Rows from block 4 of the audio encoder of a small contrastive audio-text model, named by matrix and row number. Rows with one number belong to one neuron. Each number is 128 + 32 x the weight over its row's rms, rounded and kept within 0 to 255. All counts start at 0. Numbers have three digits each.
After each neuron's rows are labels from the 100 clips, of 14848, where the neuron reaches its largest size: "top examples" is what is common among them. Only what is clearly more common there than usual is listed. The data: telephone keypad tones over noise or synthetic speech.
# gate: MLP gate (encoder.blocks.4.mlp.gate.weight, 768x192), inputs 0-63
# fc1: MLP up (encoder.blocks.4.mlp.fc1.weight, 768x192), inputs 0-63
# fc2: MLP down (encoder.blocks.4.mlp.fc2.weight, 192x768, transposed), outputs 0-63

gate.131:113153172202161122063103108128101099066061117119098127106121172157130194110125098084156159065135114087124084121142138097075115133097127138106111115123156126120127112099148127138088089119130137
fc1.131:086119151100116192089124143157068147107124120087134129145129136168135117127136151072129175147183147118173061129145082158182087149137132154116109132105138138170107130103113142102126110087167096
fc2.131:117137181195121122130167109171145130134168167189148164097141122116168161139106110117078114103181153101091107174139132136146119152171141162106136074165160125134096129164145106107123107167138134
top examples: key "A"; key "C"; key "D"; key "1"

gate.448:083116120154168110094159157085105148184127150131142156120160106150128130067161131119147085121128090101098140130082140099129078150104110138091139104181174170073108066157180146157175100130109144
fc1.448:155078163083166109099108117129072168115124128155136185087119110110170104114182106101147143145102166034147132158128078133151134131108109113060127127144096114131107176122106155099128097045140118
fc2.448:150103130139112074152107111124150091116106119124068099159145125148108123106151104147131081092084148092138108141088119169081160138209151097160137086157126125163122206110090096118120123133132089
top examples: key "3"

gate.158:105124187156108110141163167071109111139116138132142158096130167154103135115118149087123190115080076152108112156098100177167116153165064133102150109130141102155112075162103182157086068128161165
fc1.158:166188099133138057076123127146121124159115184157147103088171156109098114092117158088119106100168156089101067170219101082142164167094143103150146171145130130213132159145135146144065147159144118
fc2.158:123105132095140086091085133157074172133140110144139145156167131155181047065105164072111130125088107177097120150165095086118108099131155160174139171133089122122122108065163095115143163131146150
top examples: key "6"; key "C"; key "D"

gate.533:098111101159131101112135122162107120117149208134109161087133168086071166079134149151180110160145102095122152119135085162099117079116114120121229101109130087167088105130126108167125179156061106
fc1.533:192147150120167120161131138085094129191162129143150092111205119147191103144087089036097087110103115156108086147137138113137123124121134129126068095108087145070160149099116137107059112120172149
fc2.533:184149136106176131132132142097059157105109087125117116130151130108118096130073097066096088043144118148086061101157126110139192112131104141127112057101126139128153122054102150082154147128207068
top examples: key "5"; first key: 5; last key: 5

gate.529:106172131124101142127040120153133160086125138124113144125129160091137099152133140112034128085128146084133119142131191154130131157172083123118152111108129094100123140079125174032124134096173174
fc1.529:152053083091136095121132067077112102204093175134140142130122107190090150132147152127143111153109133096080145186171112123180145100071131107117070134173147112103138112117116161155100129103071131
fc2.529:171120093136136168148147140106137132081161169128099110152124147123141143153083179144188090176164102095127109107108122169089131154110190148108117064093121095102082110154134121170094072089115094
top examples: key "8"; key "D"; key "9"; key "1"

gate.435:070118106055145146111141102170120104148098103141203145155127097108145133083086142157167114088207163144087117171106139130119137045153068155087162123087045082099132132122120152177173153099140116
fc1.435:113142148157087164186141089126192135123154127090123189124141090137097132166148128156054128140139063189090146149075161192114122151126122083047131117170150116105169136102093116087151195088107108
fc2.435:145128161167085072097153164108146185133148158081125107082138083096174094090123083156147170170134076108087140156124180097079141186094138125138141151174178119173127100127107063096079135169125098
top examples: key "2"; first key: 2; last key: 2

gate.582:106119162170138160144177116092086140101128160150156096110146144123103124116151129126158147153125098065098151161110096133081159117148128135069161177153160125152165127098154127119060106172131128
fc1.582:185182125131170154076116138183082131137136138110110175148130144114115127144173112130138043093095128183090108167111169158081128099108081127139143145107117147139148191255156135144120125103105121
fc2.582:115127142122106171114101131142143218180168150114182098132131113097062082129166172200129198154107131150115162147088122131134178181122107080160129144134131143168184115112140102093128181152103212
top examples: key "7"; key "4"; first key: 7

gate.473:087169161096178113109122114107097135172101151160109094150196077150115109126132113107120074140132093132134086131158161138050102123142144097162140098152117086122134167096127135125155146137079132
fc1.473:196097109093136139115185197138111114150122093131161080134094143145101142158115141113142194125104107134126142172096136125148073115181074172168062148145137141155172122092077109116084110175122112
fc2.473:120086140126104185152134109110137178167145137189159090128127105119107138142095093116138079063138139127158159146096092109145146131134109101160099135090104111093093131110104122178076121181105084
top examples: key "7"; key "2"; white noise

gate.652:171086138163137140127065104145207146080161151176116080136125093165114115111160118119122112111116135140164064120171094136172111085152127149132125123090178078168097152124127106101111179102155160
fc1.652:131117154091087143166135098091180167143154118138145129101158088078164142113095154098126152113139152132138128180098135146129151165121155104184158104139167154136102172179061152164128079108145113
fc2.652:158169108123156111099035148121114147126152104073108106109104124119141145150072131163110143152132129086127157126129173146109101110173150128141173089180111113145084072095126146124150123089077084
top examples: key "7"; key "A"; key "B"; last key: 7

gate.431:165105158149171127143046108122114147190144146164131104120112128023078143159156118044145158109137073069145096133153085063153152118101134098123168146098162113180120052020151125172143098126117121
fc1.431:119131167146157106138133161102133093134132098182085040126187192147135134105152185069133135175116136117132144125131104076106121188130090174152108177164105147092111157118126146156099111140124133
fc2.431:172143163126160114129173080153106158155163137130121137167126045168189195077133153121140138171149170101083121091121149061144131144150121108185119150120056188081109141153168150148166191116116111
top examples: key "8"; key "9"; last key: 8; first key: 9

gate.92:099135102128146168099140144142110171145119123106204095104098129141065123165141135109156150117128062131104162131116118145144095071140118085079127132111141136079084114084146062084076197086069093
fc1.92:119098082159129138101162078147125099088067131158096133156056159097101108159134103148139139153153140107119115116058120141141119140112139189092180075100122085182138145119144115127141067123091136
fc2.92:133107090144087142144104108170125090131103174112100167138166140165167132164139112176158118176169113112060171118105131160090119130070114191113176129190147116168207110109121059076139128115068131
top examples: key "8"; first key: 8; last key: 8; number of keys: 1

gate.171:086107086157162118134152070093119143159171119139138092118134157128110173093107113134133149151180193137150130172169172157157083056146091137102080132146141135072095172116095097145121187166188060
fc1.171:093097111119163184148122118190102126110097123166138113111105170159131158145099109118099175102126131124144120107149163117094120096148135092096117194096149102150105158108112128087106093105187089
fc2.171:113113117129106137143115148183103086155128173116099129140182076156150098122169139158160080139149075151067189119095124156088070148119152114119132123169184110153212154166154085111165075128108112
top examples: key "8"; first key: 8; last key: 8

gate.494:118109126150094142085143073150139141088106129110124050114091109110073133131173125174111083126176126076228164107136113126075112164114101155060163125139116148140162121171131083109129106154100041
fc1.494:138084104130117197176133171163118189105124107116167166121110118095120138145156183121126121122155109130121099126128078170144118167118107089092179165102233148154116160136116136102162112148113184
fc2.494:082120144119111156160081099126185121134148186119138103135124112149107205087171180132160133162124124135115203161083118121149076164151191088168084126114138127117117138174187094161096112112071180
top examples: key "5"; number of keys: 8; number of keys: 9

gate.129:090154164153194110108144114087095150108157160137092105173076134104099108171122069173114175100131118027095115130157105175142116125106119094179117177106149141102106084081084163122099152171154148
fc1.129:109108113152157122116151191076115159164158140063079120079123143132097075152155152094102118134099101135160143145109117054097146114148165148165106174151068125087122130073099149123138188133174080
fc2.129:142131116176121113148089152128155122151175083137140168101175098149127130091135090089116117133109056165187130196130148116093092120123065125093104164115135155118155142105141071082136129151106199
top examples: key "3"; last key: 3; clipping; first key: 3

gate.84:097065169117182173140157111099070113117125119148148124108126109136077126100130157160136137114166129125089082134108093158063132085105115160134162130136103068075165194159142110148190050196128158
fc1.84:161131129151177166162129160095118123087161119153166131146149138136124085109119136198210131044167185080173069080180105132134119115098087078155126155091130145087120152163159150213173149159173131
fc2.84:099178119134151118124098124151163048147100111134108172229165176142133110092078131115135151079095153166118144095191153125118084098124108110115112139123082171096128160106122146171213073109169150
top examples: key "2"; first key: 2; last key: 2

gate.175:107205174097131105122124117145158203118108159115113172130125092120089130133148164175123160144112190067164141143089095110097113129096121090206122089092197148067167144066100121139154105139117114
fc1.175:141126110079165188129135128136076133065079142161175116150140130217121170084173084156098160114129132193129113106129140175146147133115129143093150177166111106189085166150066179094099105123209094
fc2.175:159130131050110122176132104098086116117180100106165123116180128142120066135129117141125084087149101091095115099172159155095166105153121181057189119068093130149129176102095146115095129130184167
top examples: key "9"; key "8"; key "5"; first key: 9

gate.195:142079074093215079070119169163080134080185157105128106159174146160136152170063160099068135136091073158144141155183129088139140156124102076070137177103146134091111145169142138104122163154074136
fc1.195:141212096128098133137137094143151086130111085122130161143075088139147112137145132117135128154140142110066140114047100106167113139107087193121146073120141098143153058113119158198159116139156092
fc2.195:163166116106092144134120168133149126138128116104120168183125130142132083142140080177110104127198132100090127098108132134142125146044131189116169125170171161130182109096072101053126133092138122
top examples: key "8"; key "4"; key "2"; mains hum

gate.430:141149125093124082138174166130121130157119028173148107123141106132164070134124130114120113152130131104131153124140072095193099171166053137150115128073165129122124177119181119140131130101079047
fc1.430:079114083156115136148052091126108140137139195085130103135130174093094180133096132133112135152160063151139155133121119147140128107120179125067114095145137140104132104156115042107112120110115152
fc2.430:124118064128199144164111116132165188137140120134133126054122095177116127093146065144145134146105057156100136103083108100110138128094122079108155162129163124156169134092076100120103101138115056
top examples: key "2"; key "9"; key "0"; number of keys: 7

gate.127:096132160138133072140136122102134139136135187129119109198106188138169108129127107179070125127090136086133116067089155169115174097158118115133147145109137100128105182159103159128165096133078138
fc1.127:186108149160134146095104109165125100116133085204121183180134168055107176150165138148108082092105104137135179073169137180152165131164204122085134122087130122182113129154130143136135066109127104
fc2.127:161165065139152126111125104128120122130098134203168147114163123139129201085168134114198168153106084232097094154143127134146181080119183187107164114078173153085142160111125080115122130106134114
top examples: key "C"; last key: C; first key: C

gate.155:108116118165148093106133129131104110108162187103145141126110140198075127112131108135103101112111173121107139165133123136139081166100137156142112165140119184154132058141113125114037085131153137
fc1.155:148118081107140151156100163166156151171066141144053132134074131158081141085131169193097107199104107129107112133104157095148156129184155125141171135128117110165109112169158109088153151131165127
fc2.155:112182156121076144139112113104173114132200133111169101169120076148136139176129167162146131148117091151153098129138099117152093063100195109135088141182111099144151144123125166097149101109154128
top examples: key "7"; key "4"

gate.636:078115137153114129164141143153097156123139156135092164150134173106106108138096111139110097110067093120216128139171140154153188163213115111157117112100112129155102149104140187163163154090143091
fc1.636:201151135079127178070150123116184109096126147117130126132149136144143117179201119117182114123173074120074156151164131142131122132144131116144133198094111143098115140117126114062070202141134153
fc2.636:118085140153058108143098102110167154152164102167072151110093122155201120126131151128142153121153079141164112168152138116107119166104172118136125132139128141110097178103116133128100193153173153
top examples: key "6"; first key: 6; last key: 6; number of keys: 1

gate.584:078102111147103121144134154134103126103110143174143110190139103077105166068120113201130160137115103095082173159164101169115042136111103139107143076129155134186069117100145148169152080094132125
fc1.584:109105094103075162091173108183105088067088082128161128122121068174153067059106101154194113132102113114150166138096149157086150115123199187067164089123145142107127146078139137188136067117104167
fc2.584:114101113131168112127175091164130097165085144119142184068107174126103093111175190118130132140103146187200146109138088204178105160142117133188158083089091145098134086185112148149108152096143181
top examples: key "2"; first key: 2

gate.660:128137109156131172174128089093123109158141103150107159134171135189166123106118129141154141161135131138074134110148120118171090146112169131138121129135146136111074172147204119103126122145135141
fc1.660:211131081155111085120150141124099117151135129159101145163160106107161114105077150070154088079151130200178136124171110131124139132160129083115156121150141131069085178146150133100129144112113075
fc2.660:129092115128072132167067132120155087149161197105120126164151137186173136129078129205115157127143108199147176150066165106143123065083118177111162164109139169166150163118123082074128106141071198
top examples: key "7"; reverberation; white noise

gate.117:116085141128150134126127156183146173123153114040101144140113177079101107199094121192147122123182106148113175107138130158055159119129079103104102126117155121119117116122114166196066056075127118
fc1.117:122091145148169194145160110140142112216165155145102118158111081139140172128098134104098138151160094126105192098119111188104153145111142177074100131134133126068140130140138145161185167135111161
fc2.117:147118179120109066139104129096147140173146119121151112117112165186137100147166082214151114122152126117163211120184140123114112170167123068136157147156070143122137099148140112121120089112132116
top examples: key "5"; last key: 5

gate.38:131120175146154101115147180119175120111105143174158119173117111148168123059197142102093157163133055120047126116175150124151105145115070123089110131119162118168062149068112102096117100133092159
fc1.38:128114143162130126168161152114143114114110164098148188145105111063128098151137163153193132096189228165122180150160108060115121142048105175133128118161106087105143132128157218138144189173147125
fc2.38:082145147113119091146084179102141060149113121120075131099128158135079189114121127144137139126089126151131123064099130135086166142108145096104133113136099133137158230119171116094153147082095107
top examples: key "0"; first key: 0

gate.110:117083135192057130152129162117135203136143092190106104141156112143112137123160162112186161141121183121120115136123160126137114108123141173141141121155133166116141126084138175068134160053115122
fc1.110:136112118145075119136144072144134118140124105126141104219202149177179093127087099124158141088136124150103088116115111107153123111144131076180164147154135139106065137077117215164131134113121154
fc2.110:151131098120103122072199112155147130112095167202161102111152074107128138094111137088109120137089087176131140169096095064086128123128131102102151155184080120134115141115121112151109121130167141
top examples: key "6"; key "C"; key "*"; last key: 6

gate.73:128118100133116081110126169109148117148062122136140171147150201148167172138095068132090162145132097111148085185086155117157059155141164143142119155195158156136141108163106130140163162093028088
fc1.73:145070105127152107070125073149175144071176158154074140122084044166107066145189118081117103164094199178153204092177115128172149144119115126142181120121108127134156103098090116097151072112172138
fc2.73:127107123136176037132086088136065085129128127156150148193112093176151159154142117125130084153149113105107056133106186091135066087091165105102101113147129114082167099116153133074167150142172130
top examples: key "6"; key "0"; key "5"; last key: 6

gate.137:050114167119098164108129128137075141127129149148189148141090100147092159122174110182122066170118153144108058079152144162129152116156125129103173105224112191155135085130105063128197160124149121
fc1.137:097114119148103096135095186099086131157109121157091187131095123132143111095138115138182118158071092154114145143153132100146115116140082142131141118206139176119094065102108192142126123103124160
fc2.137:138111184106112118044105127114086127131128056119115154097110059102140131133155122123089136117143145121129054084168163119155102110147150128118061042142122185187092158120087121064136169178211151
top examples: key "4"; first key: 4; last key: 4; number of keys: 1

gate.210:105151155157146133108172182156171142158160148085111166156153117122111094082115052137128173117085152119167108086089122118096126187143147127172154051058208123134161104078172067124171168170145090
fc1.210:123070183131048123186074074115130148150093109105135191119139195149097158091088164136149129111140165112085129124129141215150145120098192188182063098140118073134131154121100142166217133165111098
fc2.210:161108089131159155096134114140182191070094142081101139093129135133139136116134144155150127130065108182093143143156075143139104128131124102144125104142113141145124104156078143151161085148158067
top examples: key "C"; last key: C; first key: C; number of keys: 2

gate.503:147109128151130085085120164083101100161129155142104093138185124104116160147150099083109114211183072140103101176131118183134176143156112149035149155117133085132136138118154119083112122094149054
fc1.503:159154164172099119067134125137120087173084120135114174165158112151070084137210136090132050138117130070100114123137109161124148185119187156155119199134174108144143122174166144115168085080099136
fc2.503:194103086213131117074119128177074138180070100149186176092137129149166115103110138134140159189118151175099121151175124161152115139091149086163137170075086106136130177167079082124134151120132110
top examples: key "C"; first key: C; last key: C

gate.487:073140139085187072122104132098124169152184113106075095194129137160125098133208128129163085173152086141127087196147082100155182047103112108145129141123123160083151110200139124140139086161139114
fc1.487:161160109119121156107151132159135143095129131194118095049177098162072118080120084115132129117140096126146106158196087156212114073162130157118133130172097119152137164091127161094130165115148104
fc2.487:159118100145176188071108131152138135114144081103137116158135138133092153120138110113126150116162068101189155142124106096174111145121143143190096091205105092062090128151111129132156089108170120
top examples: key "7"; key "4"; first key: 4

gate.641:127120098125108085127138124147144169103102122144122119111142108114124152092179119112155160108116122169183204154150073151148180157122132128142182092097148109121100159093136103080078109087055128
fc1.641:130146123101152216147094096147115181103104170106157148193120092146134094073134108081171155158148122099139159162116127138110089161145165129140121149169112111138143137166117136194159133100144121
fc2.641:149065062145069136127134167154142125083108188184140058111063148105127093098109132107154137114143111097106150076150117122131095132141068171102161156106099078132094174129128145138156132130192134
top examples: key "C"; key "6"; first key: 6; number of keys: 9

gate.547:084144154077126069143129141095160144167121125148158132109169110153098102110100086134167110099136093131108077170072152137145177101112138179164126106139143146159052129122183109099122116105152186
fc1.547:118131166107114141143167144123151178152104123090112101166176086162188103183137116151165057170142134062102129161101089168165165137176131141122127153196077175079100093130053076087147129087080105
fc2.547:127107148046120085143155113102171090096132132133121064140097166108140149185127114127139169138092168165161126223070133150148134192171142134132074101164125109128157093133158127097104145105099122
top examples: key "6"; key "8"; key "2"; reverberation

gate.542:163122146168085064149073157138175116123168128090102183105147196118120140190158212193044096158154083126113179101189182101109122093096122079166047137152177052111059133071140126117118110142113104
fc1.542:104140076143164099133152134121122119058106148094141185183129045136110143120092062089136107092101209149153114119071094101118145199099171122053123112152125135107109101114198161136108141133118151
fc2.542:110167125204169127104172144115139136097109085131085086126187127100146167072141121167155154158111128186161166192096125079144103081124115084170162141184151116148101150103174160112124094141129142
top examples: key "8"; number of keys: 1; last key: 8

gate.58:117089175114103160150110086185132132099157099131159117125184194131149133155128075140137105180081075087087095144143118174117186144111096147148138140165189141197208106103142098147137163098120171
fc1.58:170103054155126135148118093143118099149142084124222105187112133186118128136120126139087069142134145110156191143130152125128130118151161115141114143183147134091146129157097183106161109134131105
fc2.58:151120142140124145082178144133076137144138101128125103157192117134109118158110160167133150092131139165176106152152152155124067086101186138097130114075145166130136201110122129155126050146112180
top examples: key "0"; key "4"; key "A"; number of keys: 9

gate.379:083080096157165028197181142095137141114129160184109176161119135157133072116109129117140125114120150151167086138104143149132119097177144102094084149068116147123152141175179106145124090137137158
fc1.379:133121154126083068094112178121149118111151113171119107064131102127139132114154128180141106155095111119132094100141133181189108097105139065092150111125128086133131078138141137110125129127128149
fc2.379:091093138136220091110123169173116121136099112140134086157119094092115145171126128154149133171120128146123111076148115146151138152103127066158159164185127107089207148156125138159157071133116124
top examples: key "7"; reverberation

gate.707:151144138140143098143120093143094080160138183188136066193162096102174122131076107142166121114113127114097101160166072139157104125137107164061137197094138167109149155061117118115174195138162130
fc1.707:074096061179144142129099138130139102055143138086124102158073058071158056075120133123161151106174164168176143105153116128104127104123074142111163166133160155126140191115152142159117139148157141
fc2.707:123144131113146090084143122166116040104188099093097146093132127149088108144105111195134116164159137146116158165079156175111125102126095053167126170112169108118112103107110125141120127106169079
top examples: key "0"; key "4"; key "*"; key "B"

gate.484:107159100075073104147102074108160101131089090183154134121084107152094045145110087127178155093073149189112107095111069131147081160118120135157215161136189120152123097119130121173106128112109081
fc1.484:146147172186139139112162124116133089127104120166186160168128140098177142130117100137131144134199132089109088117108156083123179161066135152128167068134178078165138053127142113087105170115145133
fc2.484:181092072129105122128112134116096130144108198133097182119103173078070101148118099115138111128112161124134167120109161134187130187119122180099099070115076205162192191100132185108086190138113145
top examples: key "6"; key "#"; key "9"; key "8"

gate.53:136116125115180125123118146182136072069105163134065131101134157176113158148129123101079165150104124125140078185145157157170126178169143082150085162038124103188088132087090181093110093154115123
fc1.53:125116179095127141103137131192171205071136095115213175139084135116113110112103118130146165078159131078126132099121083155045142124106128183113125184057165129097127154120125149122139173103114099
fc2.53:152125127097114115087190062190111106092097140117144146078173125063191104091067144132133094130142140095082102167127105121125088140190146129145121134138147139131105061125160104095153109186104123
top examples: key "A"; first key: A

gate.373:166184121106176175068109150083088160106166142115112067112144160092168130098114147111087134192073126156112164180127100154164146092129089131077160181120151158164147120103127065093125139087148078
fc1.373:076100171119158122081144127096143140094097095148097113107161162115174110105189121037088156143149151114060155156151105117141133121109065116076149130109141141166118142118160120146104124120155134
fc2.373:173154151156112082099106133112149106149092163081144194129096150094167123149171090094131160003121121112068129124095092133148137099130107154143144159146127102144157065098138095106083189135140116
top examples: key "0"; key "4"; first key: 0; last key: 0

gate.249:127146131143108069126130100127088071180148182146109130140170113121168179125158108099138128132111092104082154159138179174093087108077144116138145101097138140147112129175157100158136108148118152
fc1.249:178109141077141150087144150165166084181135153120126128127062124132169143122149156076131150077114140181053165202134178092137183109143106100129125176138154110132096129153120113117162090155163120
fc2.249:137156127094160115111126146119117109144099142151094165142137149172115146101199128160127091065119177121125152081187094219072191138092124135093130141114129126162168115124102198162180102113110120
top examples: key "4"; number of keys: 9; first key: 4

gate.239:128139151134124119097163127151104095138146094142055185159135194142113138166135101159155157147145139108120114120117141089167101105083127132144146149120157124069117112131151091113170126107127199
fc1.239:108112065124073112138120142135089129173127083096110111181098086138146124084089129098202122127118109102112140160113114185126201127148150073154172171133146105119071108133162126103116114162152105
fc2.239:117158135110143152150167146145145177067114176175161127135161131069091171083189164176147123126104162126138117138139094059169140163170148090115104125086121133193121131088103119120143163151100127
top examples: key "9"; key "5"; key "8"; key "3"

gate.726:134132129108160152172111165168118100205144135085145083155051173161091164093114141130136217131134093118167092108158120061102142139106085132121140137096159112084121092161124118099134076129116158
fc1.726:127093080146088111168109142156137122092118097113132173134207137132162106121158095108101095133119113120119125138077072205112138074117166147042081086094095153089206128172112202136140135096126115
fc2.726:119134096118119158142094142139190119120106080151122120145152085155128072136115093180115170132115117114103120115085091156145170150174148125161115084177175084108116135153169119057156084189090045
top examples: key "3"; rumble; last key: 3

gate.240:115156095140113105133121123184159118073110215151150193046151085083096141139109136068149096134067129156110086183114109129151083114126084103145112179151159121112111092098092132114124136149122141
fc1.240:088092103089139114140138086165116130097141201146129121149124118115085126163141120086167179148104093125162139081035132088123082069100057143151045148106123144099144117089154131162094153153157139
fc2.240:149137125106118086185199169096112065179120179066150140102086122087156141148181127204106145139139111139146148123110110129118138144175159145106092107096140161181107139167120128089139148140151097
top examples: key "8"; key "1"; first key: 1; number of keys: 2

gate.285:180129135062148131177098159152099122106140133169132158060127095070103140085110115147056074190143103126160119149151139132130152121125128085116156132123154166161074161151146104116116149127198113
fc1.285:147102094171112114171085155111107182097154063091125176185137092080142105133133112149073076101120103125127135185137139131070163082178150084148103160151155100150117128176166100087137112113132130
fc2.285:174109155146097175173161157111078061166109116173134140130136100133141093103188157134165127118145113153172183082079135116052099104107076172102083109138114141146132175128129161135080186112140130
top examples: key "C"; first key: C

gate.463:158144141170154136128102093120091130084139102153079141119127153174111102106147134186112131114118148090121119137141165150167089081109154116111120084143153161108074141136160060166083124112151080
fc1.463:130106093140156115115088111095118140179099125141134128166108094145160150083185115103119122154151085124197135132117149097146076160132105134143110165141135068142180174159085085067144069084157074
fc2.463:115159129197104122141084121064110201154096098199121078131116136127130117183084114147146140131186133180169132093131137100102170100142140095101141113152139129151142081167102127131095155165109114
top examples: key "2"; last key: 2; first key: 2

gate.752:150131122126123140087184196106124175129108078136134125105134119091112099167133101110136130095059135079068136130163072127071109117134086086082115100132102104138175118112142149138104102154162140
fc1.752:084121209126170089094105123160168165109126104166082135071120113092158146136156091100135174162088145129139164146146113060182135210179093144072210146119120214111121124087108174124154182176117119
fc2.752:135138110154100131124055108173122137131090123076143187141140143095154101131142091106126128084108075118077157097084093128138156160088052158086094158160146120110085061102113124082086153143170127
top examples: key "0"; key "4"; first key: 0

gate.722:161145161093121143136105081129112174213094125118128124151133149099174112046166165073092158125135109099111126059139187102113133126131094090132176133140127127085158102031176134098074092167108105
fc1.722:122196112096106093113089068110112150128154038127135141108131142160135154149166069088142140154114102137151111144140164114132161136125171075112141157159166104156136062161156155135129135161072077
fc2.722:154091089107120175094159097102091132122100149203113101130159114157180135079131173128130112101161132115104148090124140076127131146131115148122159101153103170146151111140162137164128185113107113
top examples: key "9"; key "8"; key "D"; first key: 9

gate.349:136124115186139120173117104130179121132148114119158154073170154141196157093179148085053159161145068174139155193109167095150125044129198167173051152140123110135064136101114109173121097159083106
fc1.349:171100092133168101150122135131087122100080097178088104132169137108103124141157203142120103095197095145113111088078119157139113115075108127125114205092133110162110079143111121110081089083150095
fc2.349:103092136066046076146111060110085118088122157151152115143115105135080073089141115121127087143154127079089122149116166124099193172101078152108122110116139175102164133133155093153156125079128113
top examples: key "0"; number of keys: 2; first key: 0; first key: 9

gate.637:087105159117150134153135153090101146120172161133135117127103071162080170118189140106178150139070108107087110147140152161186129182059132111126132092097110131134107176143198145106170098125159161
fc1.637:108167164127118101136124158110195137128107154148130122140140100186120125054222057129118091158158137151112071037071101131140126150136118135119100161115181128083140126169100151105066083211106146
fc2.637:094128158135172131099141197067143081094075109122102198173139079148117115114171094097122131225096096137061139066116148152136143145135143115119128065051139107164149139127182123131102137115106109
top examples: key "3"; key "2"; mains hum

gate.273:137113087158121185147098161120079199166011065096131134137087109143120134124044163174156132157114168170078146154125178129156089143170126143158151139148109115167161057141150144179160145058119127
fc1.273:091095154153092136110131138159165123108156126130054072090122171120152132100131154186148116102071120126102131142139119154103104130181141097134065154186113171133081171118072153094139122114120121
fc2.273:033138145160078153123153140029142119151114120138184067158197131150067087088122107095110143176130128146144072141151070174093123066114090130143102108082134128117092120169116064111126083152178138
top examples: key "9"; key "0"; key "D"; key "3"

gate.491:124125153134104094097137126122126084135139116133134070146146067164108141100094126147170095172124136125101113115203147123125085106157171102044155104213115174188146125075086132111108145152151125
fc1.491:123130187106123122041114132072108069118157108108125114164154134147142144099134097151152116150121114083104092140129149119142124103155167145046154108171153128155074103094066111115185178146159132
fc2.491:122137184163047118071101125080083097137107100136083159123123069097134143150168105140148137129125150156120141120117167074125038124184150142105103076131127158160103187134105079102126142185171155
top examples: key "4"; last key: 4

gate.189:096079162142099107153123127078133109108166131149158115079120169085150083053116149127091113173099097126097141158159145200148086103103104137152081152128133145126059123122058107158094152134125150
fc1.189:121174131132200146135107163144073116132093133148152096173142093083134148034126181140123163113190161153138133126087153098124169109153083099115200090083122175129114169105162138137134116114154132
fc2.189:140101134141107183161106126097177057097146185098099090123101171155090125077088206143110100185184136121155127107132123108124117100078129102105160134089097108055160140085133198142170156000131147
top examples: key "4"; first key: 4; last key: 4; number of keys: 1

gate.156:092162101111157171141125118166114076162152132160115110108139098096131110136138063142146129114044073129155144168134133113140151137178110089175173205173159118069182129093078159170130137093167114
fc1.156:123109177149189160129139107096043131129104114129148101106095058124165159100135203183159070095142148092087068138131094100160121104070124151052079128087106118137119093144134155125115133158166186
fc2.156:118139201120122097108141138097164126061169100150157142134122080121176083136127123129122114163144100127188130148146096141077156108160113109087123148074081128102100050118128120087171154107089102
top examples: key "6"; key "8"

gate.681:136102169170167114190123188044107140128123142115111173150141093074140105125158119148127142118117152097160146129133141132093099092069064133084128130062169168156089119073138038150153131119170149
fc1.681:134071086145173110088100165125140127190129174142138108084087134106088113179070168113177083154144115138153135145149188086142153131075120093116145154115121087166155183118115158127164158132201163
fc2.681:123084072089104123138179098125102106133143138112135226096184086108059173140096078108112124147124129119124122194178113140131092139069165112084075162092152133155124115118138148132214081155124129
top examples: key "0"; first key: 0